From a checkpoint of a small image classifier.
Model: 24-pixel images, arch resnet, activation elu, depths [2, 3, 4, 2].
Rows from block 6 of a small image classifier, named by matrix and row number. Rows with one number belong to one channel. Each number is 128 + 24 x the weight over its row's rms, rounded and kept within 0 to 255. All counts start at 0. After the name is the row's rms in percent of the matrix's.
After each channel's rows are labels from the 100 images, of 14848, where the channel reaches its highest value: "responds to" is what is common among them. Only what is clearly more common there than usual is listed. The data: single printed letters, digits and signs in grey, bent and noisy.
# convs0: first 3x3 conv (model.blocks.6.convs.0.weight, 176x176x3x3, each kernel summed), inputs 118-175
# convs1: second 3x3 conv (model.blocks.6.convs.1.weight, 176x176x3x3, transposed, each kernel summed), outputs 118-175

convs0.91 085 [121 142 117 150 173 145 123 140 151 155 162 142 155 176 150 109 120 147 128 101 139 164 129 140 136 120 156 151 167 121 128 133 127 110 150 155 102 141 143 148 112 131 119 133 125 124 138 148 134 142 168 108 130 157 148 142 137 106]
convs1.91 100 [ 82 154 110 128  81 113 152 131 138 152 165 160 128 119 144 155 112 137 122 141 117 142  94 126 142 121 151 157 111 142 108  98 108 139 171 147 126 102 123 148 144  89 146 129 111 109 109 156 146 141 134 142 136 150 137  60 154 144]
responds to: serif

convs0.48 103 [ 92 126 155 160 159 168 150 123 121 104 169 117 167 154 137 140 146 147 135 131 155 164 158 134 110  67 105 122 135 133 115 128 122 115 135 148 112 109 135 147 137 124  69 135 116 145 112 137 170 100 157 104 124 129  99 147 114 123]
convs1.48 097 [115 135 111 119 120  83 119 129  90 107 152 123 119 107  91 166  99 135 135  92 116 114  91 111 155 150 147 140 165 112 131 141 115 150 136 125 118 152  81 128  91 140 137 106 104 126 131 143 124 115  93 164 149 167  95  47 148 128]
responds to: serif

convs0.85 139 [101 140 122 130 120 147 127  74 104 129 107 126 126  89 180 161 119  92 161 105 102 150 151 134 121 120 161 153 117 120 129 130 120 109 150 134  98 136 138 131 142 129 108 103  72  82 159 140 158 102 123  89 141 138 126 154 106 122]
convs1.85 107 [149 139  75 111 163 108 164 126  83  96 128 132  98 111 134 174 115 143 136 106 116 106 145 112  88 123 154 155  92 123 142 108 164 154  99 144 112 102 132 104 174 117 119  75 115  97 112 104  86 117 110 127 109 107 145  81 108 120]
responds to: serif

convs0.128 095 [142 146 119 131 113 135 140 130 149  81 137 121 173 142 120 113 129 111 132 107 131 173 123 156 127 138 176 136  88 110  84 132 114 142 147 129 122 118 149 140 133 128 104 121 122 108 164 124 115 121 149 112  70 137 128 133 117 140]
convs1.128 098 [111 107 136 137 121 145 109 161  81  95 134 109 106 104 126 166 135  97 108 101 101 106 153 100 119 145 134 162 130 125 136 158 156 161  78 125 126 140 128 113 124 152  76 101 110 154 169 128 132 171  97  88 108 125 148  83  87 108]
responds to: capital; serif

convs0.126 106 [111 166 159  94 121 163 153 154 123 104 124 149 103  62 120 136 129 108 112 146 146 114 134  81 115  91 146 167 128 115 118  59 143 146 134 131 101 141 115 118 104 107 106 126 135 126 130 125 126  80 147  87 115 141 142 145 121 115]
convs1.126 097 [ 99 126 102 120 127  99 145 125  97 129 141 110 124 137 134 107 132 127 161 147 126 136 106 163 111 145 174 144 140 124 164 152 133 146 142 124 125  92 131 135 170 129 125 136 107 136 124 108 100  92 132 131 134 124 148  87 146 119]
responds to: serif

convs0.80 107 [127 139 157  86  91 146 101 153 137 133 114 156 121  94 119 141 110 123  89  87 140 124 135  89 144 115 156 133 157 134 111 110  96 121 115  75  79 135 129 122 107 140 103 106 112 100 123 131 111  60 129  89 143  91 159 144 116  80]
convs1.80 100 [125 102 127 111 138 166 109 179  91  97 135 102 118 121 122 150  91 132 109 127 106 117 136 175 164 137 141  94 100 134 141 118 118 122 121  81  93  99 107 107 124 122 136 145  62 139 129 109 144 186 156 111 151 151 124 105 118 109]
responds to: capital

convs0.154 085 [126 133  92 109 128 154 155 141 156 111 143 139 110 121 113 179 141  93  99 158 127 172 132  75 133 127 117 126 146 130 108 142  80 131 120 139 135 109 150 124 113 104 118 135 147 127 139 141 156 140 124 139 114 108 114 165 139 146]
convs1.154 094 [108 146 141 143  72 112 122 105 161 112 116 146 115 135  89 112 111 112 134 135 160 143 145 135 129 118 143 141 137 125 173 122 130 134 164 143 107 113 120 174 111 121 149 157 130 141 107 159 167  78 110 116 160 111 103 106 149 152]
responds to: capital

convs0.81 129 [ 95 133  99 129 136 136 129 110 131 118 130 137 157  84 170 106 132 103 123  99 125 142 117 160 124 153 172 155 131  97 111 149 144 102 146 151  95 146 147 142 129 131 129 116  96 114 170 137 132 149 117  93  88 159 133 148 121 114]
convs1.81 111 [129 180 142 112 122  84 162 112 120  70 180 122  92 114 133 149 110 121 124 107 126 109 115  86  99 119 145 167 141 130 157 132 137 117 110 151 124 122 115 142 105 141 111 106 109  92 102 102 115 129 167 109 110 104 150  42 108 142]
responds to: serif

convs0.83 096 [166 137 123 119 156 135 142 117 177  61 145 153 145 140 133 133 140 120 131 165 128 151 151 131 113 139 130 153 132 139  66 138 108 137 167 140 129  73 128 147 164 167 112 118  90 105 148 114 106 161  96 135  55 105  89 176 140 121]
convs1.83 092 [122 115  82 160 159 136 114 156 110 123 134  93 145 139 119 110 148 136 129 156 140 139 144 105 159 120 145 138 142 134 111 167 132 134  84 125 137 152 101 135  95 138 112 129 112 145 122 154 127 109 102 112 122 101 144 115 119 133]
responds to: capital

convs0.5 111 [164 142  93 153 132 105 141 102 116 147 130 152 132 128 119 171 102 110 166 129 130 162 130 107 163 151 137 129 155 120 100 118 107 111 176 130 115 121 142 142 146 190 158 141  98  82 145 111 131 141  99 108 144 111 121 150 166 132]
convs1.5 101 [149 125 107 108  98 119 160 147 119 146 171 141 154 129 122 100 143 148 149 159 148 126 134  74 152 141 123 107 164  91  97 118 123 112 119 156 107  62 119  79 135 131 127 142 140 125 106 129  89 118 132 125  90 130 117 103 137 188]
responds to: capital; monospaced

convs0.54 121 [131 136 100 124 123 138 135 106 131 136 168 131  99 107 134 140 121 101 150 153  79 161 105 134 118 123 132 145  79 139 145 152 124  83 154 179 121 148 149 154  95  80 134 160 133 107 139 106 101 145 108 111 153 156 111 136 120 141]
convs1.54 100 [147 157 149 111 165 115 111 141 117 108 139 147 120 151 100 153 129 138 112 125 149 142 135 110 144 116 115 154 121 130 147 142 159 129  73  99 155 111 125 151 107 130 148 147 135 116 117 131 127 108 148 101 120 132 151  94  47 177]
responds to: capital

convs0.90 103 [166 126 127  86  92 127 128 154 117 186 129 154 140 131 103 116  91 137 150 102 138 144 139 113 170 168 173 132 148 152 131 133 120 119 140 119  99 148 102 134  99 122 130 159 134 145 141 116 134 165 119 113 138 125 145 156 159 139]
convs1.90 108 [ 82 147 163 106 129 123  94 107 150 172 164 147 141 128 125 113 140 104 163 152 121 110  96 153 126 154 148 145 117 139 117 119 102 133 171 125 112  55 137 146 137 111 124 141 153 141 145  94 105 136 161 125 117 123 158 130 120 192]
responds to: monospaced

convs0.27 099 [147 157 166 104 126 127 161 152 114 171 133 168 158 123 128 164  84 142 148  89 157 141 147 105 142 145 142 112 139 134 136  94 159 133 165 147 120 156 155 129 127 136 162 141 131  82 111 104  91 112 138 115 134 157 116 115 129 132]
convs1.27 103 [104 121 115 137 106 105 143 127 137 116 131 165 166 117 139  92 134 127 163 174 148 128 124 100 100 148 172 137 145  79 117 106 122  93 102 122  88 113 129 117 148 149 133 152 113  95 131 103  91  96  71 154 109 122  92 118 164 144]
responds to: serif

convs0.66 112 [110  96 105 124 124 114 143 126 167 153 149 131 103 101 123 112 164 111 126 119 115 177 101  70 128  80 137 141 145  93 150 151 121 106 149 173 145 110 143 119 150 114 137 139 120 124 126 105 150 106  98 109 151 146 108 158 125  98]
convs1.66 101 [108 103 123 159 137 150 106 141 104 144 120 155 150 136 113 143 133 109 161 100  95 106  99 107 121 130 179 154 103 104  98 100 144 152  98 138 155  99  78 123 110  98 127 115 128 105 153 134 145 152  85 150 122 153 141 134  91 118]
responds to: monospaced